A small self-supervised image encoder, trained from scratch.
Model: norm batchnorm, widths [48, 96, 192, 384].
Training: soap at rate 0.0021, 6900 steps.
Data: trained on views of escape-time and Newton fractals, 145000 training examples, 6.1 epochs.
Rows from block 4 of a small self-supervised image encoder, named by matrix and row number. Rows with one number belong to one channel. Each number is 200 + 30 x the weight over its row's rms, rounded and kept within 0 to 999. All counts start at 0. After the name is the row's rms in percent of the matrix's.
After each channel's rows are labels from the 100 images, of 14976, where the channel reaches its highest value: "strongest on" is what is common among them. Only what is clearly more common there than usual is listed. The data: views of escape-time and Newton fractals. In brackets: how many of the 100.
# convs0: first 3x3 conv, stride 2 (model.blocks.4.convs.0.weight, 192x96x3x3, each kernel summed), inputs 0-95
# convs1: second 3x3 conv (model.blocks.4.convs.1.weight, 192x192x3x3, transposed, each kernel summed), outputs 0-95

convs0.98,072,188,225,205,171,214,177,204,177,228,197,138,215,158,161,153,147,167,156,206,193,240,162,215,223,181,192,190,159,195,236,234,220,177,207,161,193,217,191,196,175,151,214,199,196,238,138,205,246,250,191,143,173,207,205,158,231,220,178,213,227,186,205,134,164,226,149,184,224,208,176,268,176,184,206,154,197,204,165,176,255,169,161,250,170,218,204,216,255,166,199,196,199,200,198,193,193
convs1.98,093,254,202,229,209,206,178,224,243,206,201,213,191,175,238,202,169,182,235,193,201,183,178,203,188,196,262,236,116,236,208,241,145,207,236,183,205,170,253,208,215,147,164,193,180,209,189,211,209,256,181,217,223,211,240,221,218,204,179,226,204,233,172,237,199,238,235,200,177,203,216,187,231,248,157,224,199,184,215,192,199,246,214,180,230,229,192,178,213,141,167,184,222,193,180,212,198
strongest on: Julia set (25)

convs0.82,128,212,158,175,200,219,241,247,214,168,188,209,224,236,174,196,205,174,200,216,150,167,235,202,255,174,134,262,153,230,239,155,183,171,187,181,184,247,210,201,187,185,263,201,174,232,204,240,177,246,192,193,171,247,226,188,199,170,181,215,205,133,225,206,183,185,174,195,190,143,208,185,244,151,205,164,191,242,213,222,204,193,173,181,151,190,189,242,237,187,190,167,210,234,216,141,195
convs1.82,097,193,160,220,208,184,141,252,135,261,221,210,184,184,250,245,250,172,200,225,253,222,219,209,211,164,195,206,154,205,188,193,178,165,191,225,240,187,225,195,181,211,181,205,269,195,200,204,158,184,192,188,240,207,224,177,248,181,229,228,170,179,206,183,216,190,206,217,254,186,152,167,208,210,190,170,194,225,190,170,245,173,246,211,222,214,186,241,240,162,230,209,185,190,146,236,209
strongest on: cool (62)

convs0.70,104,154,236,195,170,255,181,192,175,195,162,112,210,159,219,207,145,155,167,205,155,206,136,231,142,197,226,158,189,200,233,171,175,146,197,209,175,170,193,185,173,198,170,201,215,160,236,233,182,210,224,157,186,192,172,188,220,156,191,199,186,228,164,150,186,175,165,188,239,244,165,228,167,204,184,243,209,210,198,166,179,181,186,193,209,189,191,163,187,195,151,232,157,191,152,190,212
convs1.70,101,183,261,210,205,207,230,233,231,162,197,140,211,226,164,240,172,265,183,157,198,189,187,224,196,190,159,177,280,161,221,226,225,175,148,110,172,231,187,175,234,198,196,214,217,206,169,222,235,190,225,214,199,128,230,206,240,205,170,201,188,221,212,210,171,217,189,195,192,169,199,240,170,221,173,178,210,229,170,221,191,157,204,138,210,240,188,239,197,239,172,195,182,214,180,210,169
strongest on: Mandelbrot set (38)

convs0.58,116,182,107,195,200,185,210,183,140,200,177,221,246,221,145,197,197,219,222,135,162,199,193,131,205,145,149,205,162,150,187,157,185,246,204,174,173,171,203,207,206,152,206,183,198,168,193,210,138,146,162,176,193,207,184,191,234,190,194,210,205,137,227,213,179,111,224,199,197,157,192,151,195,197,198,183,219,187,213,197,208,196,180,184,207,213,200,180,159,204,194,215,234,188,191,209,178
convs1.58,108,222,187,205,178,213,183,176,132,158,203,165,207,191,186,233,196,204,179,133,200,207,189,195,200,183,186,158,233,204,211,192,248,159,144,147,173,174,248,161,238,223,213,229,242,172,166,190,201,233,195,185,208,157,198,203,244,202,172,237,197,195,216,180,243,261,179,168,227,198,244,208,243,229,193,204,203,195,191,195,208,231,221,202,236,206,203,215,223,200,225,196,196,190,229,170,206
strongest on: grey (65); pastel (35)

convs0.134,119,214,243,169,261,178,210,185,247,176,171,218,136,177,190,212,211,183,189,209,246,204,213,202,189,227,193,209,226,233,207,244,203,195,177,199,223,216,198,161,183,119,198,208,162,233,107,193,213,187,193,219,189,219,239,204,151,174,183,254,193,204,178,201,194,191,210,201,196,219,187,159,183,202,203,166,171,184,115,226,225,201,171,194,171,156,186,202,193,112,164,143,173,207,164,200,184
convs1.134,090,248,237,162,200,169,166,120,202,200,233,170,254,219,245,204,219,223,172,236,187,252,224,183,155,172,186,254,253,195,176,216,218,197,215,214,216,279,184,218,201,209,205,228,250,196,179,181,183,150,222,157,147,210,197,253,226,174,203,204,210,191,216,196,170,224,170,229,186,204,171,179,273,222,235,233,126,195,207,153,202,201,182,160,184,229,199,174,214,190,195,218,233,202,207,191,232
strongest on: vivid (99); Newton basins of three roots (35)

convs0.171,096,179,228,197,171,216,176,162,224,192,146,227,206,163,137,216,186,189,154,201,209,196,193,158,199,188,201,198,258,183,200,225,227,194,171,206,241,198,172,218,187,149,162,190,293,268,174,229,206,188,185,158,190,209,191,202,247,193,163,195,223,189,186,214,208,212,223,224,192,216,198,197,204,181,203,139,179,217,195,188,266,161,175,176,187,148,201,172,204,164,144,147,128,158,178,208,180
convs1.171,110,205,207,200,187,224,167,222,167,214,230,275,257,244,240,184,233,227,224,244,224,194,191,184,189,215,197,187,262,236,195,236,177,190,224,216,208,235,204,224,216,189,173,167,241,208,229,178,261,146,222,155,197,204,192,211,249,193,230,231,180,190,200,242,183,215,205,205,198,210,128,192,175,188,220,226,161,211,280,207,240,220,262,180,177,225,151,200,187,157,158,233,234,173,165,175,219
strongest on: warm (39); Julia set (26)

convs0.86,100,200,207,204,238,189,203,140,197,193,234,192,184,161,99,176,181,188,198,197,227,195,198,237,217,205,159,226,201,257,181,197,199,194,188,196,195,183,188,203,196,143,198,203,213,303,145,205,196,231,197,183,186,200,183,196,170,219,221,269,223,216,171,208,218,226,199,203,197,207,201,205,201,199,230,140,193,160,148,202,227,154,121,230,184,228,211,232,206,171,171,129,181,214,179,205,228
convs1.86,095,275,214,157,220,172,197,133,186,210,198,205,199,179,272,217,207,231,165,219,233,214,189,151,181,204,216,265,209,183,194,238,244,203,215,209,215,266,220,223,200,193,215,258,225,181,211,212,164,212,227,191,152,223,200,208,214,197,196,173,199,260,207,202,196,235,185,211,201,225,166,188,230,236,181,183,136,159,282,183,189,226,197,168,152,206,183,212,207,141,179,214,226,239,190,190,210
strongest on: warm (36)

convs0.189,112,222,229,188,263,206,182,167,235,196,174,168,172,153,182,262,192,198,147,240,235,208,196,177,212,200,187,164,229,203,193,255,269,171,227,181,208,219,182,208,172,170,201,215,262,243,192,181,214,231,175,146,198,235,203,191,247,200,175,217,227,206,214,221,190,197,160,205,236,202,182,263,175,158,155,202,181,149,189,169,249,210,184,187,162,215,169,202,195,171,270,178,172,200,158,223,171
convs1.189,121,206,188,159,181,178,132,244,193,290,207,251,182,238,263,245,211,227,230,251,234,197,209,220,195,186,209,237,278,211,208,211,175,267,224,176,218,215,232,212,190,184,197,218,227,190,228,151,219,159,243,200,179,270,231,209,221,182,191,216,199,210,202,199,175,183,199,211,216,202,113,239,154,212,161,242,179,194,241,214,209,223,180,160,237,232,146,205,206,170,209,192,214,188,177,196,205
strongest on: vivid (98); Newton basins of three roots (29)

convs0.175,069,182,240,183,224,191,199,220,216,172,175,197,159,219,208,163,197,253,163,216,236,218,226,242,156,245,212,202,202,211,190,209,206,199,227,213,187,198,187,198,177,152,189,199,181,137,220,159,209,245,183,200,181,182,194,230,171,197,170,247,128,215,177,230,264,143,183,227,238,224,152,122,193,223,202,258,218,182,184,206,105,241,202,174,204,217,176,177,180,232,205,209,198,238,209,186,189
convs1.175,107,167,189,246,239,229,195,161,196,228,227,206,211,234,195,212,237,239,232,236,175,220,158,193,166,210,216,214,155,174,249,168,141,228,240,185,175,178,165,180,145,222,227,170,202,242,218,208,191,247,152,180,209,210,200,169,241,194,153,195,200,201,206,224,226,200,207,192,202,190,175,160,122,199,198,202,225,183,138,131,246,210,199,214,151,221,209,211,203,260,214,193,208,220,182,214,231
strongest on: pastel (44); grey (42); tricorn (41)

convs0.91,111,252,201,191,189,178,212,191,244,214,214,214,154,200,158,161,198,216,254,223,194,154,207,161,204,219,142,249,223,243,164,140,207,218,201,190,171,231,202,216,227,139,211,199,195,191,139,179,216,215,209,202,170,215,189,218,191,181,228,281,150,204,187,272,198,192,196,217,156,208,194,146,184,185,227,159,161,191,166,189,188,195,165,222,162,170,154,221,209,153,250,175,205,204,230,175,189
convs1.91,109,235,209,154,206,189,177,167,146,177,192,204,246,207,274,185,231,195,178,218,183,225,156,183,188,175,195,190,255,233,217,152,233,203,188,212,223,235,211,222,207,196,204,225,204,205,174,157,190,165,206,187,251,219,177,226,227,213,212,210,169,205,204,182,218,214,206,196,222,221,245,166,256,187,214,239,182,227,246,164,268,195,246,186,175,225,167,203,197,169,178,182,216,207,291,188,244
strongest on: vivid (54); tricorn (34)

convs0.159,114,170,234,214,187,204,213,228,168,186,243,253,197,214,246,190,292,171,234,209,122,185,228,163,191,209,159,228,203,213,230,185,169,207,162,225,170,236,183,214,213,189,200,173,203,191,205,206,191,179,176,187,175,157,206,154,170,231,160,141,153,195,184,175,150,181,209,164,174,146,165,193,201,217,171,167,234,189,207,176,181,145,194,190,210,168,186,181,200,203,135,183,201,247,236,171,162
convs1.159,099,195,164,242,172,210,157,224,151,113,177,173,234,198,220,204,281,135,187,191,193,202,148,155,219,154,169,148,226,220,158,221,242,208,159,211,142,206,242,178,210,184,205,208,252,171,208,196,154,222,208,237,218,243,225,239,238,234,203,243,175,186,165,177,210,227,163,182,265,168,233,196,237,205,206,174,195,232,173,167,222,208,186,208,195,178,247,245,155,185,174,218,208,183,247,191,229
strongest on: grey (48); pastel (47); Julia set (27)

convs0.126,132,237,212,140,191,215,187,177,266,132,229,186,207,208,261,220,198,201,241,188,224,228,249,174,198,144,145,215,165,198,188,235,228,169,171,163,259,217,200,223,173,205,211,200,228,232,212,192,257,215,235,248,142,210,207,193,244,171,204,243,204,179,231,211,190,231,186,199,202,237,185,185,177,214,190,204,171,230,196,194,208,206,239,190,225,237,121,226,228,206,225,199,210,227,160,152,214
convs1.126,097,254,214,192,233,212,227,252,157,259,238,240,198,203,209,231,228,165,224,245,243,230,181,166,181,176,240,188,228,197,241,161,182,182,212,187,252,204,232,166,143,193,246,193,195,205,243,177,225,200,151,206,205,213,215,247,215,200,210,214,177,203,195,213,180,196,214,223,226,208,168,196,193,175,183,247,195,215,261,195,228,287,224,225,234,194,181,214,199,174,204,227,152,187,192,207,205
strongest on: Julia set (27)

convs0.40,110,209,237,209,222,163,190,216,211,188,179,231,148,210,203,202,219,211,235,161,246,174,203,208,154,221,176,230,188,179,211,249,180,176,210,245,208,245,195,184,189,146,214,188,155,175,188,209,217,188,159,226,184,114,207,201,105,194,191,197,142,170,144,214,213,181,191,197,212,236,158,195,199,188,200,185,202,212,154,201,163,215,270,194,197,178,215,152,211,185,158,144,134,184,212,199,187
convs1.40,100,250,173,211,231,175,227,150,251,222,268,207,227,221,205,241,226,216,158,214,212,251,194,136,227,175,186,238,172,192,194,195,221,194,219,262,212,257,172,214,150,209,231,199,235,195,201,223,164,208,196,149,155,204,151,161,191,170,168,237,187,224,248,200,240,181,160,208,201,239,225,196,236,222,204,193,151,177,185,168,199,194,214,198,159,213,176,169,231,236,217,210,268,225,194,175,205
strongest on: vivid (95); Newton basins of three roots (31)

convs0.85,117,198,183,183,184,194,199,144,213,189,175,196,237,225,224,138,174,160,141,168,216,222,191,227,198,202,212,238,201,175,191,166,163,150,191,177,245,176,195,174,232,228,208,152,207,256,204,186,206,174,257,187,200,262,203,204,215,206,180,251,241,238,176,155,218,226,180,209,221,221,225,268,202,177,219,249,165,211,219,139,205,183,157,186,171,185,174,187,165,184,148,244,248,172,200,167,205
convs1.85,113,236,224,238,232,190,251,203,230,134,210,176,140,258,258,234,170,210,238,176,226,212,116,221,173,190,245,162,212,214,253,201,183,164,208,171,198,221,240,167,208,180,209,216,155,208,222,195,220,188,206,273,169,195,223,207,206,220,178,226,212,179,203,212,171,214,189,254,147,190,208,215,182,198,149,180,186,182,253,220,168,209,190,205,248,225,198,232,187,194,158,253,212,238,147,204,198
strongest on: tricorn (36)

convs0.142,106,187,200,177,183,238,195,242,229,185,161,197,221,206,196,263,175,183,133,192,200,242,200,196,172,167,177,206,211,194,246,180,150,179,205,188,269,218,171,223,171,170,228,198,252,221,212,237,227,195,187,210,191,181,188,181,202,189,186,202,201,208,148,194,204,203,206,190,160,260,200,230,179,167,192,243,161,217,143,230,217,198,179,195,195,180,136,170,130,110,149,220,215,194,181,151,203
convs1.142,087,233,202,222,202,182,196,216,176,215,225,209,218,237,164,241,207,249,216,214,182,204,185,157,182,211,226,194,221,221,235,228,182,169,212,254,198,240,202,225,171,178,218,169,166,210,205,225,220,185,239,216,163,234,198,203,237,169,174,216,205,148,224,222,179,200,165,182,230,191,135,233,142,230,184,203,162,218,250,238,201,181,230,150,222,210,165,224,149,213,229,215,248,147,200,194,232
strongest on: cool (45); tricorn (29)

convs0.7,100,219,259,178,201,174,210,168,183,178,193,202,149,185,219,132,194,197,220,197,181,165,163,235,161,190,202,194,184,194,180,176,208,176,231,183,175,233,208,203,178,236,193,209,160,193,279,186,199,207,190,238,167,192,179,205,201,159,213,243,165,222,175,232,187,181,152,212,241,193,185,141,156,222,207,160,207,164,177,190,165,204,275,165,207,189,184,126,215,231,250,140,157,213,151,203,202
convs1.7,109,178,181,178,241,175,193,157,163,227,276,216,239,243,202,251,226,267,185,226,196,217,180,177,192,168,182,175,230,192,256,175,123,217,210,232,200,198,134,207,156,281,228,190,206,222,189,160,201,229,169,150,193,257,210,202,233,234,176,205,230,187,231,145,180,186,186,209,168,197,177,183,153,183,232,212,193,191,167,220,281,194,244,211,134,233,173,205,247,218,189,203,200,209,258,148,227
strongest on: tricorn (46)

convs0.31,075,211,207,147,216,202,174,191,173,196,114,184,132,171,197,212,228,192,170,171,198,159,184,204,132,225,198,183,217,189,215,155,175,145,174,174,227,216,200,185,219,176,195,179,214,184,243,236,213,192,231,218,162,180,215,185,247,180,174,192,181,256,135,212,199,188,183,198,170,236,190,178,144,181,178,225,159,199,157,163,207,180,214,186,191,163,190,172,203,126,210,245,149,198,170,172,165
convs1.31,102,197,256,233,231,198,186,239,216,200,147,149,212,221,176,250,239,205,201,227,195,217,159,208,158,164,196,147,266,113,227,204,192,195,186,139,180,199,249,191,198,162,200,197,217,199,181,179,226,175,200,224,215,178,218,215,261,213,198,230,174,225,199,226,190,240,180,224,176,183,186,195,152,196,139,205,207,183,187,193,172,206,179,211,198,215,174,197,161,181,201,239,211,202,201,234,177
strongest on: grey (35)

convs0.29,094,176,168,207,190,188,221,160,192,208,206,225,180,174,137,169,230,181,191,225,178,196,202,175,188,189,149,213,133,192,206,181,182,216,223,222,182,204,196,233,209,114,212,197,165,203,135,183,167,201,156,130,210,208,189,196,131,202,162,191,163,166,177,174,182,185,171,192,154,177,175,180,204,173,184,152,196,226,128,174,191,185,154,210,195,168,196,183,188,181,167,126,188,192,221,207,142
convs1.29,081,225,199,166,240,244,165,117,176,179,210,222,199,202,229,221,201,221,174,188,158,191,206,185,218,200,179,209,163,216,179,166,233,199,222,286,210,240,209,193,205,218,200,169,164,217,245,235,227,208,201,185,198,211,137,203,179,159,230,209,230,242,199,128,191,214,176,207,202,213,199,186,185,188,207,211,193,211,253,193,171,211,220,130,162,192,179,210,224,186,216,198,222,159,199,188,258
strongest on: cool (42); pastel (42)

convs0.169,091,204,157,200,195,215,213,166,172,206,182,198,184,226,233,248,240,258,158,196,197,237,180,195,162,202,211,188,197,217,187,131,162,169,221,203,239,182,240,238,230,200,202,204,202,140,238,176,193,164,156,177,205,146,184,210,211,188,190,146,207,200,180,181,226,157,227,221,179,186,227,229,192,206,210,243,223,204,122,192,205,258,232,204,246,170,218,151,153,172,149,247,202,257,209,220,207
convs1.169,109,226,172,268,204,202,186,206,234,223,236,200,153,205,215,226,191,227,235,163,169,228,136,204,183,208,251,181,172,168,230,183,188,217,225,193,208,199,216,176,165,166,209,166,160,217,205,209,208,265,202,267,191,207,156,231,238,212,177,182,183,213,173,213,167,162,231,190,173,203,182,182,154,166,162,200,223,168,202,196,158,212,152,212,184,186,171,229,145,157,219,230,194,191,142,262,194
strongest on: grey (62); pastel (34); Julia set (33)

convs0.93,092,188,146,190,174,234,215,185,211,195,150,157,259,184,144,178,110,177,186,208,190,151,190,173,222,136,177,200,167,177,194,158,233,200,219,159,178,224,228,179,144,198,203,178,224,193,255,213,146,185,183,129,199,225,197,223,210,182,188,196,200,138,225,191,143,189,175,191,225,196,199,214,220,133,185,178,195,211,214,177,224,227,198,162,180,171,153,192,208,219,189,203,240,195,184,178,190
convs1.93,092,213,198,177,287,253,155,236,122,232,214,273,217,183,157,192,206,235,207,211,218,222,200,191,200,188,193,184,195,213,242,196,168,151,226,186,210,216,232,215,218,238,216,213,192,190,239,185,237,184,192,191,187,176,174,172,199,211,208,213,233,149,205,229,175,214,196,206,190,185,134,173,166,123,194,189,155,213,228,214,200,227,241,198,236,205,124,239,207,158,212,192,186,180,173,216,270
strongest on: cool (45); vivid (39); Mandelbrot set (35)

convs0.117,089,205,188,207,178,154,223,154,286,183,236,217,183,191,177,132,153,179,183,184,210,186,215,217,222,238,180,226,157,202,194,149,235,225,219,202,219,264,192,190,185,185,233,180,144,230,166,223,199,197,226,167,175,218,187,232,129,199,192,205,163,194,199,175,186,229,218,198,176,178,206,126,203,202,202,177,206,206,152,237,167,174,193,201,214,213,195,174,143,235,191,124,187,159,200,158,205
convs1.117,098,244,220,180,174,185,232,165,172,193,166,188,202,212,201,185,186,209,110,225,202,216,205,166,159,147,185,210,196,214,201,216,271,273,201,266,184,214,209,125,164,183,245,206,212,175,166,228,150,230,197,187,208,208,159,217,236,163,178,213,184,215,198,199,208,239,144,184,181,245,209,222,247,212,221,239,176,206,209,169,252,208,175,193,161,193,206,205,222,177,180,198,194,246,243,174,218
strongest on: pastel (73); tricorn (34)

convs0.181,101,202,205,166,232,172,150,176,232,143,171,194,193,196,192,248,186,197,182,193,200,192,206,248,212,165,149,177,220,219,223,241,142,192,211,145,199,209,201,152,168,167,261,164,195,227,221,210,179,198,227,232,178,209,223,213,176,178,158,158,157,215,149,188,210,196,163,219,194,201,184,173,179,142,185,190,140,198,152,174,201,234,265,176,189,201,152,197,209,156,236,203,224,179,177,136,167
convs1.181,092,220,182,200,267,201,148,194,220,223,179,238,201,204,210,209,166,186,194,272,190,238,192,176,161,181,236,213,196,197,195,210,176,178,264,213,160,223,215,235,154,145,156,196,186,208,231,204,209,173,188,181,149,257,208,169,194,213,188,246,206,197,226,271,205,159,185,237,201,209,194,234,179,177,163,236,216,135,221,199,194,222,169,157,206,162,184,192,225,149,242,213,184,182,168,196,213
strongest on: Julia set (28)

convs0.188,100,182,186,188,219,203,240,150,207,206,199,155,149,183,193,208,178,243,206,167,237,207,164,189,163,222,196,203,148,157,174,146,189,204,206,213,199,143,214,202,201,175,186,185,176,142,236,149,199,185,163,169,181,197,136,226,192,161,235,233,155,186,183,180,203,140,172,201,149,179,175,120,157,258,214,195,198,164,166,175,165,222,200,186,230,156,220,178,163,196,204,216,200,230,173,220,204
convs1.188,104,179,227,214,211,211,229,158,198,118,217,159,196,202,206,218,201,219,177,171,148,202,187,172,210,188,208,180,165,176,199,153,245,170,170,171,134,226,172,161,182,162,241,162,187,178,198,238,167,263,186,207,242,197,153,264,248,206,156,197,211,182,164,192,176,255,178,230,228,203,211,200,208,233,203,242,202,203,161,144,187,207,191,189,164,221,198,184,148,191,216,170,242,172,239,184,210
strongest on: grey (85)

convs0.190,095,164,176,168,205,215,165,160,163,169,195,196,245,222,187,224,188,192,187,149,195,229,188,175,171,140,136,178,239,164,191,204,184,162,200,177,248,153,210,222,172,153,196,204,277,190,246,201,215,211,216,205,173,199,178,182,278,182,191,181,245,188,163,171,226,185,204,183,208,187,192,178,155,204,181,223,144,164,198,185,171,223,238,176,209,228,165,187,203,172,189,252,253,235,172,151,185
convs1.190,105,169,182,228,207,204,201,268,196,197,285,232,213,257,198,230,198,224,216,231,204,175,161,217,185,203,199,171,212,184,250,185,197,153,189,140,205,188,243,199,178,181,201,191,180,191,227,230,219,248,235,250,209,236,211,214,254,204,182,237,173,176,188,236,134,175,185,205,199,178,177,217,139,186,130,204,234,178,223,234,176,227,214,188,261,217,196,227,142,203,205,205,162,142,182,234,168
strongest on: pastel (55); grey (41)

convs0.45,101,190,222,215,203,176,192,224,228,177,220,180,157,179,191,193,141,216,186,232,213,171,197,200,161,241,208,179,174,238,223,215,231,206,193,210,169,237,197,218,152,176,182,225,146,158,189,245,224,225,163,171,214,169,201,213,105,182,185,133,149,195,151,158,204,247,195,212,237,194,177,208,189,217,213,139,214,197,122,232,178,198,223,223,187,190,194,194,193,235,214,141,144,211,172,191,186
convs1.45,109,177,162,187,172,179,157,153,207,232,228,186,208,228,200,208,256,275,176,214,217,209,206,154,203,201,166,246,178,183,187,203,206,224,203,265,237,237,188,238,189,226,193,209,231,169,181,215,178,198,206,206,196,183,224,162,231,187,206,207,223,173,261,170,184,223,168,206,261,137,181,192,155,238,231,172,203,176,147,189,207,201,154,238,190,230,188,232,179,215,251,187,234,181,170,182,193
strongest on: cool (40); vivid (40)

convs0.63,068,179,180,217,225,216,201,142,182,222,221,190,228,193,197,214,173,161,157,261,210,187,203,175,182,198,242,181,232,235,152,166,198,199,185,228,174,235,222,244,214,155,161,181,185,154,156,200,183,192,154,159,244,251,175,234,195,174,194,114,237,201,148,169,252,202,159,223,220,224,208,254,182,208,180,214,190,212,142,202,197,194,155,202,168,190,177,247,148,191,175,228,192,178,212,198,197
convs1.63,103,198,196,203,138,204,179,234,179,197,200,216,204,185,205,227,249,171,220,218,256,198,208,210,204,227,213,181,234,158,218,253,212,247,233,196,207,213,253,153,227,178,208,200,207,141,225,201,160,190,191,244,275,231,208,215,256,220,219,181,196,171,187,183,196,226,220,188,242,159,167,214,136,201,231,177,185,163,160,161,247,238,211,217,255,192,208,222,196,151,197,212,213,223,179,259,197
strongest on: grey (45); pastel (42); Julia set (27)

convs0.182,103,184,213,194,169,224,178,154,162,204,182,196,254,209,201,217,220,215,219,174,150,195,178,135,177,202,148,224,226,231,197,158,181,194,171,218,178,166,191,219,198,123,155,168,242,192,159,213,219,194,226,190,185,203,181,182,255,217,224,210,217,192,201,201,175,118,184,226,167,157,210,223,201,213,231,159,197,166,210,146,212,175,111,248,203,202,202,207,192,147,140,219,221,212,216,203,216
convs1.182,102,217,176,220,191,213,248,248,189,149,152,221,190,165,264,198,191,178,186,172,195,148,173,198,201,229,227,181,191,187,239,154,231,230,200,195,129,181,228,174,216,152,207,212,262,236,250,213,230,243,238,214,218,207,206,206,288,184,190,219,149,223,160,245,209,212,205,156,203,185,192,230,198,191,185,216,200,171,241,197,192,212,191,149,225,206,241,191,153,168,168,205,156,233,216,155,247
strongest on: pastel (49); grey (42); tricorn (29)

convs0.184,112,221,239,166,274,191,179,202,264,171,206,224,187,196,168,237,185,173,211,240,222,196,236,230,201,207,192,205,233,205,223,208,260,196,170,193,207,240,209,180,193,168,214,205,205,220,172,227,211,234,225,268,191,207,260,184,180,184,154,209,180,205,191,234,206,213,167,184,248,229,172,220,182,179,184,179,144,224,167,185,214,193,242,211,151,194,212,210,231,149,299,155,158,184,175,202,159
convs1.184,113,200,142,214,221,231,147,208,178,308,243,203,160,214,251,198,231,178,196,230,230,234,185,186,216,188,252,232,231,212,222,209,167,189,198,225,260,185,215,209,157,217,196,185,286,176,199,187,203,154,173,169,150,184,199,194,217,190,196,232,202,181,206,144,218,189,188,207,189,207,158,176,184,239,196,194,174,181,214,222,208,227,209,210,189,219,172,220,232,139,222,255,212,199,184,206,221
strongest on: vivid (99); Newton basins of three roots (36)

convs0.110,112,197,228,166,189,180,170,172,244,149,197,178,163,170,238,186,215,174,165,176,159,222,191,180,191,206,179,222,147,187,178,182,165,162,150,178,225,209,194,151,174,185,195,167,153,227,197,185,242,187,178,180,156,202,189,175,146,194,168,225,154,224,135,171,205,223,171,199,197,213,191,213,151,179,196,237,178,219,154,137,189,200,229,166,189,136,182,207,135,173,187,178,147,213,175,165,170
convs1.110,088,295,212,154,259,206,218,168,223,159,192,194,203,212,204,162,181,183,170,188,189,200,197,166,199,280,222,227,186,218,226,207,212,199,275,248,153,229,174,231,190,180,200,191,163,215,211,215,238,213,253,217,189,197,158,193,167,199,242,231,281,203,235,160,186,179,184,195,205,216,204,210,200,211,183,232,213,222,201,181,194,220,232,164,137,177,226,204,146,171,163,192,220,188,170,141,202
strongest on: warm (95)

convs0.130,081,180,221,177,213,183,200,237,218,155,200,208,216,165,269,243,221,188,173,226,166,233,200,164,195,198,209,182,214,177,189,199,193,225,152,212,268,175,209,196,188,226,211,183,206,208,274,200,233,184,202,196,158,207,225,213,239,196,176,202,194,210,165,147,174,194,241,165,220,234,157,178,155,200,168,224,193,196,251,165,200,212,235,167,247,101,168,220,226,206,238,203,163,203,213,137,157
convs1.130,104,209,206,183,204,205,199,273,200,193,264,230,215,205,235,241,254,170,245,188,250,212,185,198,132,209,213,191,166,185,243,179,151,203,215,161,246,169,236,173,196,193,206,213,211,233,239,194,206,241,174,209,208,223,248,245,267,200,156,246,197,176,175,238,184,199,256,200,207,176,156,193,123,173,198,190,261,178,148,192,206,245,203,229,198,193,168,213,181,165,168,221,191,168,164,259,180
strongest on: grey (47); pastel (36); Julia set (30)

convs0.12,105,182,237,184,224,236,164,167,203,217,158,212,187,225,195,249,209,155,169,229,182,209,216,159,131,209,172,200,226,159,198,236,188,164,149,192,219,210,168,203,213,127,205,194,228,200,178,169,214,202,190,240,218,189,217,174,209,223,145,220,154,219,135,214,155,174,181,138,189,199,133,186,164,174,138,213,182,213,187,200,159,186,231,165,173,195,202,191,221,157,225,202,206,179,205,192,127
convs1.12,097,183,179,212,208,204,174,197,196,215,221,221,216,227,136,220,255,229,158,288,173,185,189,151,180,176,186,207,270,205,174,199,175,226,167,252,209,240,193,193,224,197,206,180,172,226,227,205,224,136,272,182,176,199,209,218,224,171,254,242,160,190,220,200,184,193,178,159,247,227,143,219,159,204,207,221,168,287,249,179,246,169,267,177,192,223,176,265,213,226,216,200,219,171,190,165,199
strongest on: vivid (64); tricorn (29)